A small sound classifier, trained from scratch: depths [8].
Rows from block 4 of a small sound classifier, named by matrix and row number. Each number is 500 + 50 x the weight over its row's rms, rounded and kept within 0 to 999. All counts start at 0. Numbers have three digits each.
After each channel's rows are labels from the 100 clips, of 14976, where the channel reaches its highest value: "loudest band" is the band of the loudest frequency at the time of the peak. Only what is clearly more common there than usual is listed. The data: synthesised sound scenes: up to three everyday sounds over a background.
# c30: last pointwise conv (model.blocks.4.c3.0.weight, 256x256x1, standardized in use), inputs 64-127

c30.30:563502500528500500500500500500363464500500500403479500500588418500504500500382417500500500500500429486426500383471500500452500500500500551451500500512500500500500500519500500508425500510559486
loudest band: 2000 to 4000 Hz

c30.76:500500493594494520479441433500500432500482460445500450324377372500499510500500517512503509500500500572500616500500500500478528429438500500500500569500583578337500500625423500495567495500497500
loudest band: 500 to 1000 Hz

c30.8:526644492355475553500491500500500476643458500483500514500473579500477649513487642500494500437500418500500539500500500500500500500500500506442441440524493560500500500600512500566446500500500500
loudest band: 4000 to 8000 Hz

c30.192:500500500500530446523500399536500439500500500497500797500590500489500500500430500500454500500500570500500435500650500500527408481500546451488500500504418481500500534500519696500500505500585500
loudest band: 2000 to 4000 Hz

c30.47:542500506507500443546421547500500500627465524500500500522500647456500500500557481500500500500500444450452500544543539500445500500448500451500500498513490496500500563500454500500556478500477483
loudest band: 2000 to 4000 Hz

c30.10:481500413500500500500500536500500538407500438500500500500623447547500508500453500364500500500390538500500632661507462637500489500518499479619453500500522500500500606500469566365500488500517441
loudest band: 4000 to 8000 Hz

c30.86:548500510390500448500500404500406459639500500502500407500500500482500500500500419500571500500500537500528500505500442472494500500402500500508500509525443527440500513500452510402542381500500381
loudest band: 2000 to 4000 Hz

c30.196:500500500500468500500500500500524500500500502500584500500526566332439500500500557500500532500500567500500500500761500500538500445500495514500500472500500500500500500478500640495500500590500500
loudest band: 500 to 1000 Hz

c30.85:500481500500443500438522500500500500521500463500500500554500443594534500500520606500500500530503500616500500550523500500500500500500500532500500472572500500500500500436500509438500447511461541
loudest band: 2000 to 4000 Hz

c30.151:500448500561427500654588591500500500500379459482500576500580500500500575512459500500500500500437500500469550500500576529518500500500500580500500511382500487449482500467500450516500421500500564
loudest band: 4000 to 8000 Hz; 2000 to 4000 Hz

c30.3:395397432500500500630492421440500500570500494500500488500500500579500500517500500500500500500500500534444500681500500500490388500500431500500686434614500500500474464500500476500500549500542452
loudest band: 2000 to 4000 Hz

c30.61:502500561500460504735500500535491374468500424500466480468436500410511584577487435439421500563564468364500400439500450500500500364500539500380500526455572489500592551500424356500523478500489500
loudest band: 1000 to 2000 Hz

c30.71:481500500463500506451406500500489500500500528500574500555500770500500500564500500500482500418446467459421487500384500520500500500502500500500562500500743500500500433511604500454589523500498500
loudest band: 1000 to 2000 Hz

c30.20:447445500500500445500500484500552500454444500500500500457512500598639436439500500500445500500500500500500439524500500500507500500386500500500525594466500477492500500500428500504472500488488500
loudest band: 2000 to 4000 Hz

c30.92:451500500500500500514415500432500500407365500467500660563501500468388489500504500412500500500551500569613500500443451549479500501540500430571500509500500359500453500500529500500500520500500500
loudest band: 4000 to 8000 Hz

c30.202:500413500500420500413500500500619488500500379548548433479500624408407503500500500500394531463500500500482644666500500500500500500500496500376500528500472500500500500500500453500500400500500500
loudest band: 4000 to 8000 Hz

c30.167:500500465480483500365500531487500467594501500504500500448464566547462500476500493500515442500507449441613452500511407464500566467522500500547510500462500446514542456500547500500591406500500541
loudest band: 1000 to 2000 Hz

c30.120:500500500500500500500408605489500439500527500524500500500500475479479500571535445577618520640633378500457500500468500516625477503524526527500584500399500500488432500500497409449543448500507480
loudest band: 500 to 1000 Hz

c30.198:431357500453500490682500497410548500691500639479500536500567500500500500472522473500499500500459500500469511500512500525500421477520500500545500500500422500520500468500500469500569363503500430
loudest band: 2000 to 4000 Hz; 4000 to 8000 Hz

c30.193:500500570500500500630500372505555423471500508567587500500714419372654500500500500500500500450500500500500500500514500476500500500440427455500500500500527565500500496500500403500500422500500500
loudest band: 1000 to 2000 Hz

c30.121:454519526500500500504534500500500373500459500470532664572500447661486578545477500500500464565500500417500514550482500500500500500500500533500527516500500500500445500500500500500500500567539500
loudest band: 2000 to 4000 Hz

c30.42:500434556500500500500500500500500500468619500381494579463600500500557508559500500500500500500560500500601500500598500434543500547544500500500500434491500500500500558500500723500506500500500500
loudest band: 1000 to 2000 Hz

c30.138:500500500407500500500500500500500466500500500500575486617589515676607500473500426416500500500500500500533532531500424601500500500500500501500467500500500551500500500481500498465500500448500464
loudest band: 2000 to 4000 Hz

c30.176:500584500500578500491585474500508500500596373409500500500500459516500500546500514515500589393551449474445500500500500477365500480500500417500500500500564500500500500500500430500463500548360594
loudest band: 4000 to 8000 Hz

c30.64:528445500500603414467495444462500439500500500467500571500535500500500500449533527459589551500500500476500624500500503500564529500596500487481500500500638500500493500500485500500500498500500500
loudest band: 500 to 1000 Hz

c30.159:488578617573310424500552568500519584420433543500561575500552495505507500486500500500500500500500520410515506409500650503543500500500500489500500540500478500375500500500500490500500358500500500
loudest band: 4000 to 8000 Hz

c30.31:500466500500496500577500500520466500665500500500500500500730483500500500500500500500500500500395478500500500547625563500603500500500548556608500500500445500479500500489443514434566387456374496
loudest band: 2000 to 4000 Hz

c30.102:581500617512500500500500500500452500628500608500500730493598500383500500520392500500500500500500550535436500500500562500500389500500449513500500457500500557500500500504500542395500500588500500
loudest band: 250 to 500 Hz

c30.166:500501500530500500500500500500500449500490466500500500522500500599500500500500500445500521500491500524500500548500500459522465477500500500503500457507500509542500499601500479500500500561500500
loudest band: 2000 to 4000 Hz

c30.124:500500503500500500500599576527449500500565626500521446500474534500497416454442500507420606500551500500500574500537500465500500500565500533500500528516500494528500466447559500500500500579500500
loudest band: 1000 to 2000 Hz

c30.100:500546432500372500500500500589504444500500500510500336488500500503631395496570490500488500500411500510500500500388508500500624500450500459500483524508500500428493596500500609500517500500601500
loudest band: 2000 to 4000 Hz

c30.227:466500500500408500500431421500500458480438500500500506495485500500418429507597500548584532500474500478508500496542542584500500500500500422508508500449542555500444500461500500500354456500500500
loudest band: 4000 to 8000 Hz

c30.240:500500527343528583538438500565482500500638500477500500531500469634534383507500500352500606500550500469500481500640500500500537462527500446500500500412479473500500500456500500529533500500500500
loudest band: 2000 to 4000 Hz

c30.58:445500500513500508539504596500448500553481484500500500495543500492500417516500500500569516474500501435371493500500497500500513506500571500500439522500500500507460472496500502500514427454500523
loudest band: 500 to 1000 Hz

c30.78:464472500500500467500609387428493435534500508518500531500564500500500514522364500528500586500500525500522500500534572500500500556438500434500549503601421500608500500500502552625536597500472538
loudest band: 1000 to 2000 Hz

c30.247:500715587500507500423500500500464582594452500474500431483407500433401529384354500500513500500500500528500516587500477507435380484500500500487500500500500500344499529480500613500511500500485500
loudest band: 4000 to 8000 Hz

c30.6:604500500500336500513590485573500500390518500482566610500504604500500538481378475588500500433500526530500484569509500500432573500500500385500499500519500463535500458625520484500500519500490500
loudest band: 4000 to 8000 Hz

c30.127:500526500619500410500591472392620360500447452500500460500461500415500477485364500500409500500500569472510500500572500545500500509667550500552455535409500478513517506500500391500501576500500500
loudest band: 500 to 1000 Hz

c30.50:374500500381500441349446500469579387480500550375500379547500551486500500463500500500500500500589500468500461500500459452500500500497500403604563467500475467448537647434500500500500500500500500
loudest band: 2000 to 4000 Hz

c30.209:500505452500433441474500661500500627602554550426616500563445527668500500500498410500500500500522602450500494397500545500500480435500572490500500500500453500481549517500577500500500536456528536
loudest band: 2000 to 4000 Hz

c30.199:552500500500500500500500500590500500500607481581565629539388500552765496500500500500429500500548500500500416500500500436520471493500500500490500449406513500488483538500500500513500500526398515
loudest band: 2000 to 4000 Hz

c30.253:500470500500500500411500539500500620466500500447500500444500397676500500479500500500500500467500466500500500459516500445500481500500588467470500500500468496500500500500496440500465477500500566
loudest band: 2000 to 4000 Hz

c30.216:500560500500500500595500501500479500500457410500500461500500500500500544500500411500500498500357573441537573478504500500455500500490500500599500500445500452539525500472500525500501449500500500
loudest band: 1000 to 2000 Hz

c30.55:456500500500520547523500500500487500500500500483500460569500476711457450473517543419398500500372494500462523500500484500516459471500500489500500551618500500500500498500500500500500500500500500
loudest band: 2000 to 4000 Hz

c30.108:368566500500500533500481551395500420486500500500546500589722446530500500500493500500500558500500517500500500500546381500500524500500500488474449421562563454500515431497500500472500500500500517
loudest band: 2000 to 4000 Hz

c30.46:523500500500538536483500414430476500455500408545500509459537500500500521563500500471500500500532500500430384468571500500507500500481540416500500511500500500500468558500500488549500485526513534
loudest band: 500 to 1000 Hz; 250 to 500 Hz

c30.43:457549481413518452500514555500513462500500492500500459500500514528531500407500500500500500462581421417500500483610378421574500485500500500579500500616582500500500500500537500500500500500500500
loudest band: 2000 to 4000 Hz

c30.205:500500500500493508500500586500425447632500500430559475475526549500514437500500601453429471521500445423520553505500472500471500500500500500500479500468505500471500500500487500508510374482500471
loudest band: 2000 to 4000 Hz

c30.110:473422500423418494556500500609500493391500500500500572559426531625500500500512500500598509500500539554476500515517381500562429403470500500500576511411500447500500500387384500500500455500483500
loudest band: 2000 to 4000 Hz

c30.165:435472500366483500372500500500500433500500538412500500500484500501568487500459500500500500500368491614504500500396509480472500500460509520500511500662500500500500500471500500500509480500500438
loudest band: 1000 to 2000 Hz

c30.88:542507500454512500476516463447535500500500467500591557514617406631576574500500396500539500500565497495500505500563500500500500500467500500500500530500500500500500500516484393500380500500500443
loudest band: 1000 to 2000 Hz

c30.33:506500500500500500525570487496454559373500440500500458500663475611492435460500570522500500500500500500411503615500500514500500500503466503596500514491500487500500544500500500456511454563500473
loudest band: 1000 to 2000 Hz

c30.223:500500500500500500500483496500500271500500500500461595472500500635510500554500478500500500500500469453500473476443500461500530538566500500500542500447500535458500500500532500503435461500500500
loudest band: 2000 to 4000 Hz

c30.25:500374500542471500628500500500535530565500500517500618500635509500500500475500500468500500500537483582458462573500577500500443500408500425500500451500500500500500500500393500500500500500500500
loudest band: 2000 to 4000 Hz

c30.194:473417450500517426500500500500445500657380482500500500500500433500456500508500500589500500551500500500649438500624500500560535500500579500500386448480500572500445450346629574555597436500500500
loudest band: 2000 to 4000 Hz

c30.219:500500500500500500441512500500546500543541594544484500500661500500500500615486403500500500545500489568539500458442500500500508515500473500416500500564500500442500500545547412396500384452500500
loudest band: 1000 to 2000 Hz

c30.68:500493500500500500500502500500500500608511500574500500500571631429474500500500500500438478373496500500500509517486500500498500500500500500500396507500500500470500583496500451500500473500500500
loudest band: 1000 to 2000 Hz

c30.93:500458500526500500500500500500500500500500500500561465584672671445491500500537515460500458500500500440500486473500500500500500500500496546500422394516578537419478500435500500490500459500436500
loudest band: 500 to 1000 Hz

c30.17:500490500500455500535500500468440500397533583476512500520625500500612500500500500389500500500521575500593431500598500445500414500352551445500500500508500500500501517500500500539500500465500529
loudest band: 500 to 1000 Hz

c30.186:476557500500500431412368497523500500500466500480500500554717667611500500446514516491570500486610519505500500500470500500543500500500624471473500524500500500491500546500500547500500500471527500
loudest band: 4000 to 8000 Hz

c30.170:500500535636500564494500500458494500511500500500349804441604500681602493500583500491500500462500500476500500674500499543500500501444500508500500414500496500497537513535500554500500500451500434
loudest band: 2000 to 4000 Hz

c30.135:375500500500391500565497500538500625464500500449500500547495417507614500500474500529573505500582394500500500464519500500424500500418500500500500500500538428436421500500500549500500508500385515
loudest band: 2000 to 4000 Hz

c30.52:500458475515395532599521500500497474500500500500519385500533394500527500494500598455500436500500500448500500500462500500500531506513464515500532500500486470507500596500518530538500539500500431
loudest band: 1000 to 2000 Hz

c30.245:500598500500583514526408452500436500500494500471500500500500500500570542500500424500428500760500481500500500527500476500509532430500500500500500442500529500500522500500500500472501500504500500
loudest band: 1000 to 2000 Hz

c30.23:500405500483500464456561500573452500428440484497511500518579663487500628500533500481520500500560500542500500500558557437437479500543500500500601461498500617532500500536500517552556505487454500
loudest band: 2000 to 4000 Hz

c30.188:500397500500542500500500500457500500500500436500500460500699345580500500531500503500484500500506500567500557517500500500500502474500500500543500500563439500448461513500500563566561378500506500
loudest band: 1000 to 2000 Hz

c30.139:500500500500485483500500481603500377636355532484500572500551500500500500468500579555495500372530460516500575420488413496500469477443500500452438500447500500461537404500502500612550500535500500
loudest band: 1000 to 2000 Hz

c30.26:500500500500500500500428581500500481500500500353610420558500556626500436500520500500487500486498588500469494500500450479463500544500500500500500500549500500500474530500500500514545500483443500
loudest band: 4000 to 8000 Hz

c30.226:500500522457523500471441471500500500378500517542500500484540512487496558500406500456489500577500596559500423500644500500500500529422500517452557514500500500500500475500500513566500500488500500
loudest band: 500 to 1000 Hz

c30.173:456500500451500500500444500420556639500412436500500500500566318591500500471500554544500500547500398500431459500441500449500418444500500500500500500500520577632544519500500500500500561545394500
loudest band: 4000 to 8000 Hz

c30.80:537500500500500524500500500498544500500500544432450500500500500438492544500500500404500500500500577481413606562500476500593376442533530500552332500500500439500500423500500420500405615500500500
loudest band: 4000 to 8000 Hz

c30.242:500500500500375500561566565515579500500500500509500439500500553409500500447500461500500500498453500500452610570419500500445500500500524500500407500500500500500568414500500500500500470500500500
loudest band: 4000 to 8000 Hz

c30.113:500500500459500500322500628500469500500500500500480500483502542500500527500500536452482500500500522500570588500650500500500481515444500500444487500500425500414542425488562500500500483512601500
loudest band: 500 to 1000 Hz

c30.2:374500501464500500500500488520500500500500500448500514563500500602500500382500509403504500500500562519500500500494566553475602545500527500500420500525464440686500573500521500500500500500500460
loudest band: 2000 to 4000 Hz

c30.131:500503500347500500457500500500500500384500500529500500632591500471469500602433500500500506539500500500558500457490500456559391500515426500453468500500416492565500500500500533500628500500500459
loudest band: 2000 to 4000 Hz; 4000 to 8000 Hz

c30.180:475441500512500508500457500471500491486448579596500500505500513500542500435500500500636518500500460500446489500500418500602500500500599500588500500500612500533606500584500500553510500500541490
loudest band: 1000 to 2000 Hz

c30.235:526508500500500500485552496500500541516500500535500455500500500500513500500418418449500500500500500500500500490489500500500500500500500500500500535394500559558605417368585506500500581593500399
loudest band: 4000 to 8000 Hz

c30.184:480500511500500500569500500500500482500410500490510500500500437500521433500500500500479500517650535500439550410533500469453498500500500452500500500500367500500495500500400500500509565406575500
loudest band: 250 to 500 Hz

c30.148:442628552598500500500500526500500500306458500500520419448481483464500500540500467500450500590500500366500500500543576500500519500500500588500511500500500463500500381500500500500500492500460510
loudest band: 4000 to 8000 Hz

c30.144:500586500395500595500500500420404397402500500500500500500500500500500500602500416500500597545500500352574511554442500478500469500500500622421500500500500500483640500535500500491570452500500500
loudest band: 1000 to 2000 Hz; 2000 to 4000 Hz

c30.123:551500500534500572500573500500500500446500556467500584529413723596500537554509501500540537500500486500505500508500443498500496500500500500415581500500500585500431500500512500500500477500432500
loudest band: 4000 to 8000 Hz

c30.163:346549450552438418500500500460500500500500500481511500500500500500500500500504636580500582566500500500500480500553518500461500500435500522500500500496500521500500495479463458410468500441500446
loudest band: 1000 to 2000 Hz

c30.70:500500564531500500430500500416500500500500509500445558463500508500471500421454523500500500500500500500407500500500500500437500500559487500570500500360525585500500526500500500434462500500483586
loudest band: 250 to 500 Hz

c30.231:500500500444515500499500500472553535505530500468500560500717388500788447508548500500528500500500500550500500500500460500477500500525500500500523542459500400555443528500500500500500500521435549
loudest band: 4000 to 8000 Hz

c30.204:500504500459385500500500500500500500500447500510594518558500500492564551500500511435500500496500500499500500513500422567500500500500565568500410500472500592524500455586464500504500500491500500
loudest band: 2000 to 4000 Hz

c30.155:500500489500393500500507500500405500507500576500500500500723525500533460500500467532384541463537500576458500500549500500500468500500475500500500507500500500500500500500611495506500500443456500
loudest band: 1000 to 2000 Hz

c30.90:500500500514500340492528492588500549500500492475474500500500500662498367408457607566439500428516500601500521469546500558500500500500490534500488500500438551562500595500500464500500500508394397
loudest band: 250 to 500 Hz

c30.72:535500500440500398500500444535499432500500500500500500452500494431573528500560445500500500422500500365579500500538618582558524500500500410500500500522500570500500518500500500494500500500500500
loudest band: 1000 to 2000 Hz

c30.228:500469500452512533500500500448570460500496500603464500500616500352420577450465447384609603500461500531486500500597500500500500500500492607500500500500456513543500500442500456500434500500506500
loudest band: 2000 to 4000 Hz

c30.37:460453500500500500565500500500493582500464500500488500500474417500500500526519500500486532500421427420413500599500500500500387500535498524549630500500467351500500550500414500500408500522486388
loudest band: 2000 to 4000 Hz

c30.213:493500492550434500500500563500503425715500463512500596504425457599500470500472439443500500500500482500497500500499500408529422477511490503500391500500500516500500500500500500582434500642549500
loudest band: 2000 to 4000 Hz

c30.69:500391499488383545499500444370500443500528500401502500530500500500500542477500475500500500497500604568500500500500449524500446500481606500500500500548500500523500555569441446518434424500500500
loudest band: 2000 to 4000 Hz

c30.111:425516500500457500500510500454586500500500500500411547535500723500500401500501500455481500494544500625500477398500500500538500500500510500434500500492417560473433500446557484439500500520470500
loudest band: 1000 to 2000 Hz

c30.147:514500499500500499515428500500500506500500413500500464500500500594500500500500500500500500500425500500564553500413500588554500531480500517500500500509500500610500500500443500584406500500500424
loudest band: 2000 to 4000 Hz

c30.62:500416492538500500500551468556500500426500500472500438500487538446500500473477476500443500580482500509500479389512500462500401500619496500500445500500500500481500500500500595521500500500500532
loudest band: 4000 to 8000 Hz

c30.156:366428431482500463397408439473504563605500406500500427500462572523488488431500500500407463500482487563500490509500493500500493549500457500525492500757500500500417499604500465500537500547555500
loudest band: 4000 to 8000 Hz

c30.74:500500442500547426419500491531389506500472445500500423500537494500500500498492394428500571500548500436500580517508500500581500627500473500492500500429500500382500527500500500500500500521500500
loudest band: 1000 to 2000 Hz

c30.181:500500607500498500462497531487554500510500421500500352500598552488523500486500549500647548500549560500500500390521350500500500500500463445473500500500509500500505481500590472500500500500576448
loudest band: 4000 to 8000 Hz